A small contrastive image-text model, trained from scratch: encoder norm layernorm, encoder layers 8.
Rows from block 3 of the image encoder of a small contrastive image-text model, named by matrix and row number. Rows with one number belong to one neuron. Each number is 128 + 24 x the weight over its row's rms, rounded and kept within 0 to 255. All counts start at 0.
After each neuron's rows are labels from the 100 images, of 14848, where the neuron reaches its highest value: "strongest on" is what is common among them; "lies over" is the class under the peak. Only what is clearly more common there than usual is listed. The data: single toy objects rendered from many sides on busy backdrops. In brackets: how many of the 100.
# fc1: MLP up (encoder.blocks.3.mlp.fc1.weight, 768x192), inputs 0-95
# fc2: MLP down (encoder.blocks.3.mlp.fc2.weight, 192x768, transposed), outputs 0-95

fc1.251 [148 138 122 121  71 133 106 141 112 151  93  97 105 147 141 138 136 140 128 165 126 138 155 109 117 101 113 110 110  65 173 151 125 119  94 109 122 101 130 107 112 145 110 117 128 107 116 130 167 183 129  91 103 150 113 141 150 133  75 135 148 125 109 129 144 125 119 106 136 146 184  68 153 115 124  79 177 146 103 129 134  93 109 122 147 109 167 172 159 158 158 161 128 158  93 132]
fc2.251 [109 105 163 149 138  87 142  95  87  98  97 149 164 132 129 163 149 101 148 136 148 126 142 101 145 120 142 113 142 125 112 121 127 130 151 140  73 134 166 114 152 125 120 112 117 140 156 128 131 133 136 106 137 111 170 158 138 104 110 160 145 118 189 114 157 157 108  77 144 138  83 133 147 129 113 146 131 143 119 135  97 115  98 152 119 135 164 125  79 148 116 112  95 113  92 125]
strongest on: black (50)
lies over: dark part (31)

fc1.512 [115 116 127 118 137 111 150 148 101 128  85  93  95 143 133 134 109 152 117 185 149 116 162 118 170 122 148 135 113 112  94 137 143 123 101 106 104 134 130 100 177 136 102 128 103 142 123 155 150 108 134 164 136 138 135 141 155 170 131 124 123  86 147 123 165 146 131 168 117  90 135 124 149 124 106 120 169 128  84 134 114 141  93 140 151 164  64  90 141 131  94 147 105 129 137 139]
fc2.512 [ 97 120 114 105 125 121 155  80 131 122 128 147 150  57 149 103 143 146 128 140 118 135 123 100 121 133 150 111 154 115 135 141 130 144 136 117 130 128 104 154 135 129 165 111 185  76 127 165 156 128 115 147 116 127 108 127 154 147 108  97 116 141 112 119 125 106 120 104 135 148 144 129 121  94 172 144  91  91 101 134 124  92 152 130 138 103 115 183 144 105 128 150 126 128 123 119]
strongest on: orange (38); striped (27)
lies over: part in the main colour (63)

fc1.52 [137 133 178 133  96 164  95 182 170 114 131 161  79  66 104 128 132 118 114  98 157 148 125 162  89 158 126 125  91 125 128 127 128 119 178 158 137 117 153 125 104 113 112 147 131 133 149  87 118 129 119 121 132 140 122 137 159  93 146 145 110 133 174 105  92 152 133 109 143 126 134 146  98 155 146 133 117 150 168 112 144 118 117 141  98  90 121 147  89 130 127  94 117 137 141  34]
fc2.52 [111  99  95  71 171 141 153  97 124 152  74  91 128 111 140 176  91 136 118 155 129 133 128 104 138 111 153 142  96 142 138 171 105 131 126 144 121 137 102 139 114 146 143  78 130 121  97 161 161 123  90 138 132 116 138 116 132 141 129 105 112 123 154 157 124 156 126  97 115 121  97 128 134 155 125 145 134  85 115 131 124 125 146 126 133 138 105 114 149 142 148  92 132 127 146 127]
strongest on: black (47)
lies over: part in the main colour (48)

fc1.580 [ 94  81 166 147  96 115 165 115 134 107 124 148 181 122 119 118 121 131 159 124 128 168 149 135 123 122  81 122 111 137 144  93 101 157 120 118 133 125 140 136 123 119 159 129 138 127 126 140  97 153 135 131 128 145  72 131 135 107 141 140 124 153 112 115 140 137 129  95 126 125 161  90  91  83 143 139 133  81 157 149  97 135 124 133 126 116  99 105 126 100 123 137 182 133  97 143]
fc2.580 [122 180  86 108 163  98 116 142  99  91 140 130 111 138 108 128  87 154  85 126 135  81 137 120 127 131 150 111 183 122  95 156 111 130 137 147  71 136 135 138 164  84 134  93 101 126  98 110 100  99 148 113 130 178 120 152 168 153 168  89 110 135 124 138 136 105  88 166 117  65  98 151 140 128 121 123 118 149 144 117 122 111 140 135 176 126 145 140 183 128 109 129  83  99 119 116]
strongest on: teal (29)
lies over: part in the main colour (65)

fc1.144 [114 110 135 137 112 102 142 138 136 106 100 167 101 107 144 111 122 110 105 146 109 107 148 170 129 141 107 111 133 134 124 107 147 134  96 169 136 156 104  87 139 124 164 154 117  68 126 136 151 108 109 158 121 164 126  75 150 139 100 154 145 139  86 122 126 133  97  71 130 103  90 108 135 121 109 146 124 110 142 146 127 106 130 146 119 113 140 132 123 128  82 131 135 120 142 152]
fc2.144 [115 187 150 115 107 115 124 116 137 111 153 121 123  95 112  93 148 141 155 133 131 119 113 117 118 116 162  92 150 144 127 123  91 134 118 113  96 120 125  64 166 106 125 110 119 152 138 153 110 114 110 119 178 112  88 155 147 162 108 171 104 138  91 117 139 146 134 131 165 122 161 105 105 168 108 117 113 129  88 157  98 110 144 123 111 189 167 140 130 121 140 163 135 140 147  80]
strongest on: black (26)
lies over: dark part (40)

fc1.427 [119 149 139 112 119  96 138 121 134 121 112 134 127 114 113  98 104 137 100 168 102 132 112 143 160 121 131 140 128 142 191 127 139 126 151 118 142 106 108 126 139  64 128 132 128 133 133 145 113 142 116 149 113 165 160 201 161 176 108 150  80 145 154  92 162 108 127 154 156 131 111 119 133  90 124 171 105 132 144 126 145 134 143 110  56  92 129 124 141  92  96 131  92 117 145  79]
fc2.427 [116 136 111 150 103 119 111 136 131 139 140 139 110 160 105 129  90 162 101  90 171 105  99 132 165 119 107 119 105 158 129 100  93  98 108 141 127 140 163 104 106 158 159  88 143 151 162 120 141 130  91 156  99 134 143 107 104 120 157 106 110 136  96 143 137  50 154  96 166 121 122 156 107 146 112  86 178 108 144 135 140 119 117 125 171 129 142 115 181 164 124 113 157 102 150 151]
strongest on: level (65)
lies over: part in the main colour (38)

fc1.739 [149  87 149 117  96 135 160 150 152 120 113 132 130 156 179 165 113 143 125 173  80 136  97 116 146 118 102 130 144 112 137 133 144 125 114 107 146 117 133 166 123 122 147 152 165  91 118 166 121 139 161  92 106  82  79 133 154 149 143 134 122 129 141 158 130 104 144 120 142 150 115 144  93 132 127 156 121 121 111  95 158 118  95 123 128 138 118 127 146 162 109 136 103 102 140 126]
fc2.739 [151 173  91 104 174 137 113 135 104 145  86 121 119 102  92 123 135 132 167 145 161 123 139 125 160 121 151 143 145 121 138  75 127 157 142 147 129  99 117 158 112  81 117 161  72 129 140  53  77 133 139 172 100 158 151 136 143 116  95 109 110 109  86 157 158 158 145 139 106 147 165 121 145 141  89 141 147 131 131 103 132 127 119 119  85 146 108 100 129 141 168 101 113 132 115 115]
strongest on: orange (25)
lies over: part in the main colour (45)

fc1.551 [124  90 141 108 113 128 116 139 153 138 140 143 122 128 173 104 119 144 119 132 129 154 119 139 115 116 114 110 137 109 153 126 111 177 131 149 147 119 132  86 175 127  86 143 130  77 135 126 164 121 123 141 104 141 166 113 154 143 112 105 122 182 131 113 120 138 128 148 122 144  99 140 113 168 159 123 161 138 123 105  90 149 102 135  86 124 144 178 128 149 125 150 139 121 136 158]
fc2.551 [142 141 148 177 159 107 144 156 114 153 119  98 119 130  94 111 144 102 148 163  93  91 138 130 118 108  96 105 140 157 157 150 123 130 123 111 152 124 115  84 117 123 149 167 138 149 149  99 114  93 122 134 122  98 117 117 107  97 122 143 138 100 138 133 154 122 151 153  84 191 156 123  96 107 112 116 122 115 164 112 104 155 148 130  66 145 201 138 134 150 128 117 126 142 129  95]
strongest on: black (26)
lies over: part in the main colour (40)

fc1.601 [132 147 170 107 110 107 110 114  91 109 117 159 125 136 104 164 107 155  89 121 138  77 139 139 142  97 162  53 127 165 136 109 116 146 134  96 120 140 154 112 100 177 126 140 135 182 102 150 144 140 101 108 143 142 110 107  99 109  94 116 127 104 129 116 123  97 116 110 196 152 159 143 148 132 164 117 121 136 157 109 186 149  99 188 144 154 137 103 104  90 115 135 139 120 128 109]
fc2.601 [109 155 119 119 126 116 108 152 123 134 147 156 141 124 135 109 129 160 132 113 146 112 131 129 160  71 188  87 180 118 109 120 148 118 139 148 151 127 107 120 138 116 158 120  57 140 132 123 142 159 145 205  96 120 135  95  92 158 158 126 101 121 150 166 139 160 145 138 153 114 151 123 138  99 150 136 128 126 111 114 133  88  92 112 116 102 179 121 163 149 158  95 133 116 124 109]
strongest on: barrel (45)
lies over: part in the main colour (43)

fc1.670 [147 127 132 123 169  77 131 139 101 108 115 139 100 123 155  90 131 148 107 138 133 152 162 110 123 131 116 130  84 119 160 141 127 132 112 138 129 138 154 165 106 165 152 139 149 115 141 152 139 116 114 107 138  93 167 131 135 133 213 131 112 158  83 112 134 106 123 126 160 115 166  89 126 174 132 110 118 132 136 103 130 117 150 150 120 128 123 119 142  98  91 131 160 118 156  71]
fc2.670 [135 116  67 130 192 141 113 124 167 109 111  88  88 129 101 117 155 149 112 148 141 115 143 146 116 133 120 103 111 119 106 135 107 115 117 156 115 141 129  94 117 100 128  85 134 172  88 129  94 159 109 108 128 169 128 168 132 149  89 136 123  86  83 141 150  85 149 131 137 139  86 150 159 114 165 107 139 145  95 187 134  74 107 124 143 111 159 128 158 150 121 128 115 152 132 120]
strongest on: barrel (37)
lies over: part in the main colour (66)

fc1.232 [104 164 129 124 131 140 121 104 103 125 151 120 153 156 108 110 110 184 107 131 124 152 112  83 133  97  89 102 127 138 147 101 101 115 152 105 115 132 127 140 130 140 120 105 139 131 125  92 161 163 113  82  98 152 119 109 150 108 139 110 107 129 119 108 152 118 100  98 128 113 139 139 149 145 139 116 103 138 144 129 147 148 137 201 135 147 148 159 116  89 138 107 152 112 105 164]
fc2.232 [ 97 112  91  90 132 132  97 114 131 146 103 148 120 161 101 103 157 132 137  91 125 132  70 112 164  53 136 113 101 108 159 111 161 158 129 139 159 111 136 135 118 106 104 172 109 135 103 145 140 124 134 141 130  83 123 116 137 139 126 157 156 137 112 148 143 112 151 126 157 145 139 107 123  93 134 122 132 107 103 157 145 117 121 153  80 137 129 124 151 171 164  81 102 140 124 150]
strongest on: teal (25)
lies over: part in the main colour (52)

fc1.766 [124 104 185 106  83 137 151 158 133 116 137 111 131  85 139 139 163 130 173 146 166 117 121 110 139 132 112 129 152 127 147 112 132 111 161 127 100  84 155 127 128 146 184  93 112 134 112 167 159 104 136 107 109 103 129  81 114  94 130 101  93 147 121  98 106 185 121 116 133  92 139 123 145 131 142 110 123 145 115 150 175 163 135 166 133 105  82 107 123 170  99 161 134 150 125 112]
fc2.766 [126 132 148 152 156 116 103  82 152  98 140 143 119 115 174 120 102 116 143 142 113 120 147 123 141 105 135 127 108 146  89 153 118  98 120 107 147 139 137 147 137 122 149 150 121 134 171 100 126 122 112 132 141 133 131 138 113 139 109 103  82 139 135 142 166  97 168 132 114 127 138 153 133 142 156 147 141  98 122 112 122 152  91 140 124 135 160 139 135 129 124 123 145 106 105 187]
strongest on: blue (67)
lies over: part in the main colour (57)

fc1.85 [160 140 150 114 135 115 120  80 102 107 157 100 143 103 135 129 157 140 117 124 142 118 152 114 144 133  92 166 113 127 151 108 132  99 135 109 171 153 142  83 135 186 129 137 111 123 153 142 156 155 119 133 128 169 149 133 112 139 124 153 106 111 108 143 110 136 120 157 136 118 104  90  94 109  96 145  93 122 117 136 137 184  76 131 141  73 143 134 151 157 146 117 127 143 156 136]
fc2.85 [151 166 138 121  97 130 140 173 117 158 148 137 127 117 110 137 146 157  88 117 178 124 110  79 162 118 111 169  65 175 107 150 143  84 115 113 163 123 103 103 112 136 123 168  74 152 148  81 111 131 156 119 161  94 110 115 104 120 146 159 127 104 129 152 114 168  95 142 117 154 111 132 125  91 115 149 121 135 112 162 126 143 133 125 149 129 143 186 130 166 120 154 111 112 164 141]
strongest on: striped (50)
lies over: part in the main colour (57)

fc1.705 [ 95 108 120 164 123 112 126 128 121 110 135 155 158 137 130 141 141 128 105 112 128 164 169 124 121 117 149 128 132 135 124 115  94 143 162  84 177  99 124 125 100 121 153  89 147 110  95 135 127 103  86 129 110 104 128 156 162 110  94 102 130 164 117 144 134 157  88 136 148 117 128 130 111 113 125 129 115 103 162 150 151 170 116 157 102 114 147  97 144  66 123 144 138 102 133 122]
fc2.705 [117  98 125  82 123 143 154  83 117 108 171 124 112 122 118 127  91 118 120 118 137 145 170 120 148 119 146 134 103 139 117 136 189 132  84 121 113 175 134 142 129 119 123 139 102 185 186 115 130 153 100 156 150 199 150  95 134 130 116 133  77 145 138 130 129 107 113  99 119 143 122 142 130 150 101 108 138 151 130 126 120 141 151 132 159 104 114 164 158 147 121  75 124 122 116 130]
strongest on: barrel (33)
lies over: part in the main colour (41)

fc1.264 [128 108 111 116 134 133 135 117 176 157 135 150  81 118 121 125 176 115 177  98 142 115 130 130 146 169 135  85  94 168 107 152 122  94 159 140 132 159 179 120 115  71 129 146  90 119 104 164 125 133 143 126 128 131 138 153 149 129 104 157 103  90 149  60 134 121 155 122 100 113 116 122 162  84  89 101 131 127 138 150 158 102 136 151 129 132 149 146 141 102 127 144 107 176 145 122]
fc2.264 [109 149 131  92 118 111 134 124 116 129 112  77 149 114 140 152 116 129 121 124 121 145 109 116 129 138 111 129 124 153 114 135 121 164  81 123 189 124  32 100 138 144 118 117 155 106 114 110 149 109 144 129 148 141 163  84 105 112  74 120 179 177 107 122 107 135 130 123 114 138 149 125 109 114 133 114  95 142 145 133 100 150 151 133 119  89  87 145 153 130 116 139 100 129  95 144]
strongest on: orange (29)
lies over: part in the main colour (38)

fc1.652 [117 134 166 110 144 150 175 137 153 116 146  93 141 140 116 108 142 122 131 127 168 129 118  97 104 166  74 168 141 147 156 162  92 101 105 133 112 107 115 125 153 133 138 121 183 144  88 180 124 153 128 108 130 158 142 133 119 123 135 131 124 151 163  88 120 141 117 161 137 168 138 118 113 127 168  78 102 110 152 129 125 124 128 119 115 105  96 187 120  88 104 133 114  89 159 132]
fc2.652 [131 143 109 115  92 134 145 136 117 121 134 153  98  57  89 150 136 164  98 147 109 102 113 110 153 128 126  88  98 136 157 135 144 135 121  88 101 143 113 136 106 154 117 152 150 104 151 152 142 114 129 134 115 165 154 102 135 156 124 108 161  95 104  95 125 166 128 150 114 151 126 163 156 139 135  75 143 127 118 151 113 135  87 164 129 131  81 121 138 121 163 156 130 141 111 122]
strongest on: striped (55)
lies over: part in the main colour (77)

fc1.473 [147 128 117 145 125 105  91 175 151 112 100 111 138 119  56 142 147 159 133 159 141 144 150 127 119 145 162 110 133  81 115 100 120 135 133 127 128 133 131 181 182 125 128 139 123  99 128 138 100 129 141 129  83 213 117 130  96 159 134 109 165 102 142 111  93 126 120 104 116 120 136 114 139 119 187  95 137 145 115 121 154 150 118 134 102 117  97 138 112 127  99  75 127 138 101 101]
fc2.473 [129  95 173 147 168 116 135 172 122 105 108 156 115 124 127 154 103 154 153 110 156 117 124 126 124 130 127 115 130 116 110 200 120 110 153 136  93 161 106 136 103 126 124 117 146 152 141 151 127  92 137 133 152 145 145 152 104 100 114 142 113 101 176 119 130 124 170 160 133 120  95 117 155  81 137 102 130 142 131 144 139 104  86 115 162 135  84 120 128 160 127  84 162 150 164  89]
strongest on: black (44); striped (27)
lies over: part in the main colour (63)

fc1.717 [ 93 129 123  93 122 123 137 157 151 144  94  87 108 136 141 125 157 145 157 181 138 125 165 126 163  99 109 179  78 111 111 145 133 108  94 137 109 106 110 102 145 158 141 183 104 152 136 159 113 153 101 110 156 151 106 102 123 122 160 113 130 126 123 122  98 117 171 163 159  86 110 154 171 154 114 133 180 137 113 119  61 131  87 159 152 107 137 104 132 125 161 142 109 128 156 122]
fc2.717 [155 143 104 124 141 138 191 102 154 133 127 166 124 116 149  96 119 112 120 141 152 122 126 110  91 135 138 144 138 136 112 136 154 128  80 134 133 119 131 142 128 147 102 136 143 104 133 150 134  78 123 134 129 132 131 115 138 153 128 130 147 154 140 145 133  90 130  98  79  80 108 159 130 144 156 111 159 114 126 167  89 115 163 104 137 101 130 126 131  99 113 100 113 138  88 104]
strongest on: striped (31); dotted (26)
lies over: part in the main colour (55)

fc1.518 [ 88 109 153 142 147 129 153 144 174 141 156 135  93 141  84 149  79 144 132 172 118  94 122 168 116 137 129 164 137 117 172 160 134 162 143 143 152 123 108 108 202 125  96 142 125 106 120 101 115 113 116 136 129 118 133 183 155 103  98 130 113 112 133 122 118 113 154 123 152 128 131 106 124 123 159 122 137 145  98 150 124 119  79 125  90 115 124 180 113  89 101 109 119 113 102 139]
fc2.518 [159 146 136 145 140 122 140 148  97 144 130 136 145  96 151  74 136 120  92 142 114 140 120 104 121 152 155 118 124 106 160 132 112 133 127 107 115 131 147 168 107 120 170 134 132 114 166 146 180 117 152 150 106  62 104 164 163 128 117 155 143  85 160 123 108 121 177 117 126 106 113 127 168 144 122 144 151 126 124  72 129 163 137 128 123 126 103  88 104 117 134 128 145 111 111 115]
strongest on: checkered (85)
lies over: part in the main colour (67)

fc1.21 [137 102 142 135 122 100 152  88 108 119 113 132 169 147 128 105  81 154 150 106 113 111 121 151 141 136 128  97 109 160 116  77 110 141 169 144 132 125 113 111 175 146 160 121  51  97 160 131 161 182 126 154 187 155 100 108 172 105 104 116 125 120 149 114 149 121  88 122 128  84 127 115 127 146 103 104 113 120 134 120 153 134 136 117 104  82 127 148 147 182 127 119 135 114 128 157]
fc2.21 [ 97 169 138 135  78 128 145 126 118 102 152 124 170 117 118 124 115 127 127  97 135 144 120  58 117 132 154 121  99 132  97 108 117 134 138 104 128 131 139 125 130 131 117 152 139 144 145 114 117 106  98 164 102 159  89 123 170 113 152 141 131 128 126  89  97 129 158 125 169 152 119 141 156 139 163 100 130 120 145 165 128 113 135 166 168 121 114 144 116 134 151 109 111 122 156 110]
strongest on: black (27)
lies over: part in the main colour (48)

fc1.272 [152 140  99 130 136 128 113 117 142 168 128 123 152 125  66 118 128  89  95 109 128 147 122 143 128  97 120 132 135 128 120 119 110 176 161 139 140 113 116 155 107 109 109 112 131 151  94 112 167 136 106 146 152 137 144 113 128 130 124 130  98 147 127 117  95  70 175 145 127 100  82 106  78 161 118 124 145 147 130 162 145 119 111 125 125 102 142 135 142 156 133 163 152 120 119  76]
fc2.272 [131  98 159 123 118 118 129 107  93 107 112 148  93 117 177 137 132 175 130 151 133 126 149 116 125 166 140 130 150 122 147 119 108 131  99 155 137 127 139 127 138 183 146 130  99 114 154 132 146 187 156 117 140 116 128 153 154 121 127 119 179 125 143 152 134 158  98 127 121 170  70 163 113 130 106 151 128 101 136 109 166 171 136 105 156 148 112  98  78 104 104  92 144 129  99 171]
strongest on: striped (26)
lies over: part in the main colour (72)

fc1.70 [144 110  90 144 143 119 154 147 106 101 134 205 116 111 112 129 138  72 136 126 109 132 142 161 141 104 114 155 160 122 123 123 109 145  99 108 125 124 108 126 126 138 136 133 146 105 115 137 107 144 161 138  89 136 125 160 130 141  92 111 117 118  97 146 153 107 101 111  98 126 138 105 141 144  56 131 104 187 159 150 170 108 113 137  90 165  96  97 128 118  70 130 123 134 141 123]
fc2.70 [ 94  74  98  80 121 128 150  80 114 136  97 135 101 117 120 152 127 128 118 119 130 134 151 130 172 105 162 111 154 153 107 144 112 145 114 120 138 116 168 123 121 146 155 140  78 125 100 114 126 132  85 127 147 152 126 128 135 118 165 160 102  97 152 126 143 128 132 144 139 150 164  85 136 151 100 164 104  82 115 136 107 159 146 120 141 124 102 148 151  94 122 194 140 112 124 118]
strongest on: level (62)
lies over: part in the main colour (50)

fc1.724 [153 171 152 134 133 123  95 153 117 156 168 115 129 143 164 123 109 112 123 131 157 135 142 108 127 154  79 114 104 124  80 147 149 148 105 113 132 117  78 117 146 145 150 101 121 125 136  99 138 154 131 163 127 129 134 137 101 190 152 111  92 140 136 185 117 111 133 119 140 140 112 142 176 123 159 139 105 146 134 113 165 174 111 113 123 119 102 134 124 126 131 117 117 150 125 115]
fc2.724 [161  59 147  90 103  88 110 121 167 130  83 135 142 185 148 113 114 141 155 133 121 120  95 148 132 136 136 117  76 125 110 141 131 120 161 147 103 135 129 133  99 126 107 140 111 181 160 136 134 110 141 146 134 150 101 142 137 118 156 139 110 135 149 141 114 131 142  96 132 121  83 107 139 148 130 103 126 130 102 105 126 140  67 118 119 134  97 135 127 146 119  96 142 142 147 113]
strongest on: black (41)
lies over: part in the main colour (64)

fc1.153 [ 95  90 121 158 102 115 140 127 133 123 168  79  92 142 105 124 100 149  86 167 118 114 158 160 103 152 118 168 168 109 172 159 146 140 151 104 130 137 148 133 147  87 103 140 112 120 118 137 111 132 115 105 114  97 152  93 129 145 132 105 105  91 112 135 135 147 155 104 121 105 117 150 141 124 160 157 190 200 157 154  78 170  85 114 112 105 134 123 118  83 121 128 122 156 101 130]
fc2.153 [104 125 114 145 150 171 158 151 108 100 111 116  99 143 145 103 149 112 120 104 133 121 126 102 123 105 190 114 115 160 167 148 107 136 147 105 149 115 140 148 129 120  98 140  94 119 120 102 113 104 158 159 109 146 121 114 114  96 140 162 127 150 140 128 120 121 136 106 121 116 131 162 154 136 152 140 152 141 114  98 130 140 112 110 113 158 132 114 178 123 135 137 127 114 111 143]
strongest on: checkered (61)
lies over: part in the main colour (69)

fc1.333 [111 134 124  99 128 126  88 129 120 153 124 167  77 120 168 101  96 113 141 119 119  95 103 132 136 112 122 145 127 115 152 114 122 152 130  95 117 104 125 102 116 120 107  86 131 107 124 131 144 154 148 119 106 161 115 114 139 130 133 135  98 153 134 158  99 173 129 141 140 191 103 138 158 125  98 160 152 112 161 124 136 147 133 103 111 143 116 141 158 157 183 151 100 127 184 139]
fc2.333 [133  91 144 182 147 135 131 138 131 129 133 108 114 121 132 123 105 151 129 143 140 115 138 142 160  89 123 110 128 179 142 131 115 105 114 170 129 196 134  89 115  93 109 188 124 116 160 147 123 144  99 109 130 167 134 140 157 129  97 147 126  72 128  97 140 135  96 101 141 129  93 150 104  91 104 120 107 106 109 154 151 137 120  96 140 119 111 132 124 113 107 102 130 135 146 145]
strongest on: striped (28)
lies over: part in the main colour (60)

fc1.219 [106 132 109 184 164 120 157 124 133 135 135 154 107 118 124  92 118 164 132 152 130  81 165 116 167 142 128  92 122 121 110 126 129 150 127 145 151 143 132 126  96 143 169 133  79 137 115 169 147 103 121 117 104 123 120 180 158 122  92 159 109 112 100 129 150 136 117 128 168 173 144  73 154 169 118 102 153 109  89 105 126 103 103 134 165 126 106 123 137 140 110 154 136 136 105 146]
fc2.219 [136 120  98  98 140 128 138 146 138 170 126 129 102 117 116 113 139 159 127 116 125 157 124 101 140 159 117  83 126 114 182 107 108 112  92  85 100 126 134 137 114 153 127 137 132  99 134 109 114 138 106 156 101 167 176 128 170 118 137 119 124 135 170 150  79  90 116 111 132  99 137 128 170 132 136 154 112 123  91 109 139 170 132 102 120 182 122 125  92 134 116 103 150 122 116 132]
strongest on: barrel (25)
lies over: part in the main colour (76)

fc1.552 [147 140 165 116 181  99 120 129 106 142 126  90 125 111 150 134 138  89 146 137 130 161 130 150 161 138 110 103 134 125 121 189 113 119 147 153 161  49 128 182 150  84 105  88 123 105 121 146 165 132 103 147 145 155 107 113 145 163 115 161 117 102 133 169 102  97 124 136 139 153 114 126 129  99 160 144 146 100 116 145 160 114 135 147 121  85 140 117 115 126  48 104 140 106  93 131]
fc2.552 [121  99  82 119 128 150 114 130  95 127 119 153 124 132 104 127 120 133 107 101 121 103 157 119 128 122 106 141 166 127 148  61 146 149  99 130 118 154 141 116 123 132 115 132 116 174 151 130 102 178 127 110  92 112 119 176  71 127 121 134 136 110  91 135 164 139 136  98 114 138 112 160 109 105 140 108 166 115 123  98  80 140 104 109 132 155  87 139 149 102 186 110  76 112 119 118]
strongest on: blue (31); purple (28)
lies over: part in the main colour (57)

fc1.472 [133 175 117  63 127 113 124 102 150  83  79 163  93 135 174 140 142  94 165 127 149 111 118 133 154  80  74 132 107 109 132 126 140 170 117 111 112 182 106 115  83 123 112 164 127 120 141 144 118 135  79 143 125 130 116 116 147 109  87 120 103 105 150 114  93 105 154 142 129  75  74 139 107 132 167 103 195 157 182 127 137 134 128 164 139 140 129 142 102 100 110 116 168 141 131  91]
fc2.472 [ 98 103 154 128 158 107 146 121 103 101 118 163 110 147 121 129 147 128 129 179 150  97 145 128 131 122 133 108 133 113 136 182 157 106  95 117 123 111 143  89 164 135 152 119 126  94 135  98 120 131 124 104  98 110 110 119 128  91  92 163 135 163 102 146 110 155 206  91 114 167 165 101 139  85 110 110 158 125 149 143 117 138 146 112 126 107 168  80 118 137  99 135  91 145 155 109]
strongest on: striped (36)
lies over: part in the main colour (45)

fc1.589 [100 119 127 120 149 107 123 172 114 148 144 120 109 164 169 109 180 123 121 118 104 149 165 129 138 135 127 136 135  75 145 107 106  78 170 144 162 121 138 149 125 101 139 177 148 110 129 118 156 148 136 129 123 135 171 156 112  98 150 144 117 114  75 115  70 126 161 130 137  88 114 130 130 155 133 138  98 124 126 126 106 174 117 135 141 163 136 193 162 134 169 112 163 131 149 117]
fc2.589 [135 140 165 134 113 131 113  58 159 119 124 135 133 108 125 126 112 167 115 145 147 135  89  67 167 165 169  96  74 105 145 181 107 145 138 136 124 137 143 109 117 126 144 104 141 135 149 111 153 139 115 107 148 129 161 125 124 168 159 136  85  95 137 124 116 148 129 156 147 156 100 164 119 117 134 131 112 118 143 143 103 146 128 149  87  31 119  85  97 119 104 143  88 112 111 109]
strongest on: blue (34); striped (28); red (26)
lies over: part in the main colour (64)

fc1.701 [155 130 125 142 145  93 174 128 111 113 128 135 106 135  66 115 137 122 146 125 127 152 118  84  82 161 141  98 146 134 122 150 129 142 116 161 152 150  98  98 187 119 117 137 122 125 119 185  81 102 175 106 133 164  93 159 144 113 133 135 102 138 127 115 122 111 139 119 136 122 142 173  98 141 121 160  89 117 119 155 134 154  88 103 139 110 132 143 132 103 146 122 158 104  84 133]
fc2.701 [118  90 130 124 109 149 122 122 121 121 102 132 134 134 138 129 105 134 105 113  93 115 116 122 124 191 131 151  78 111 155 150 114 137 150 104 143 127  89 155 116 116 152 111 169 100 155 136 150 134 108 150 146  63 107  79 121 140 110 130 173 180 103 114 112  94 119 138 132 167 116 118 119 165 130 106 157 132 134 121 169 135 135 133 145 115  94 107 144 136 123 121 120  93 146 136]
strongest on: checkered (26); striped (26)
lies over: part in the main colour (62)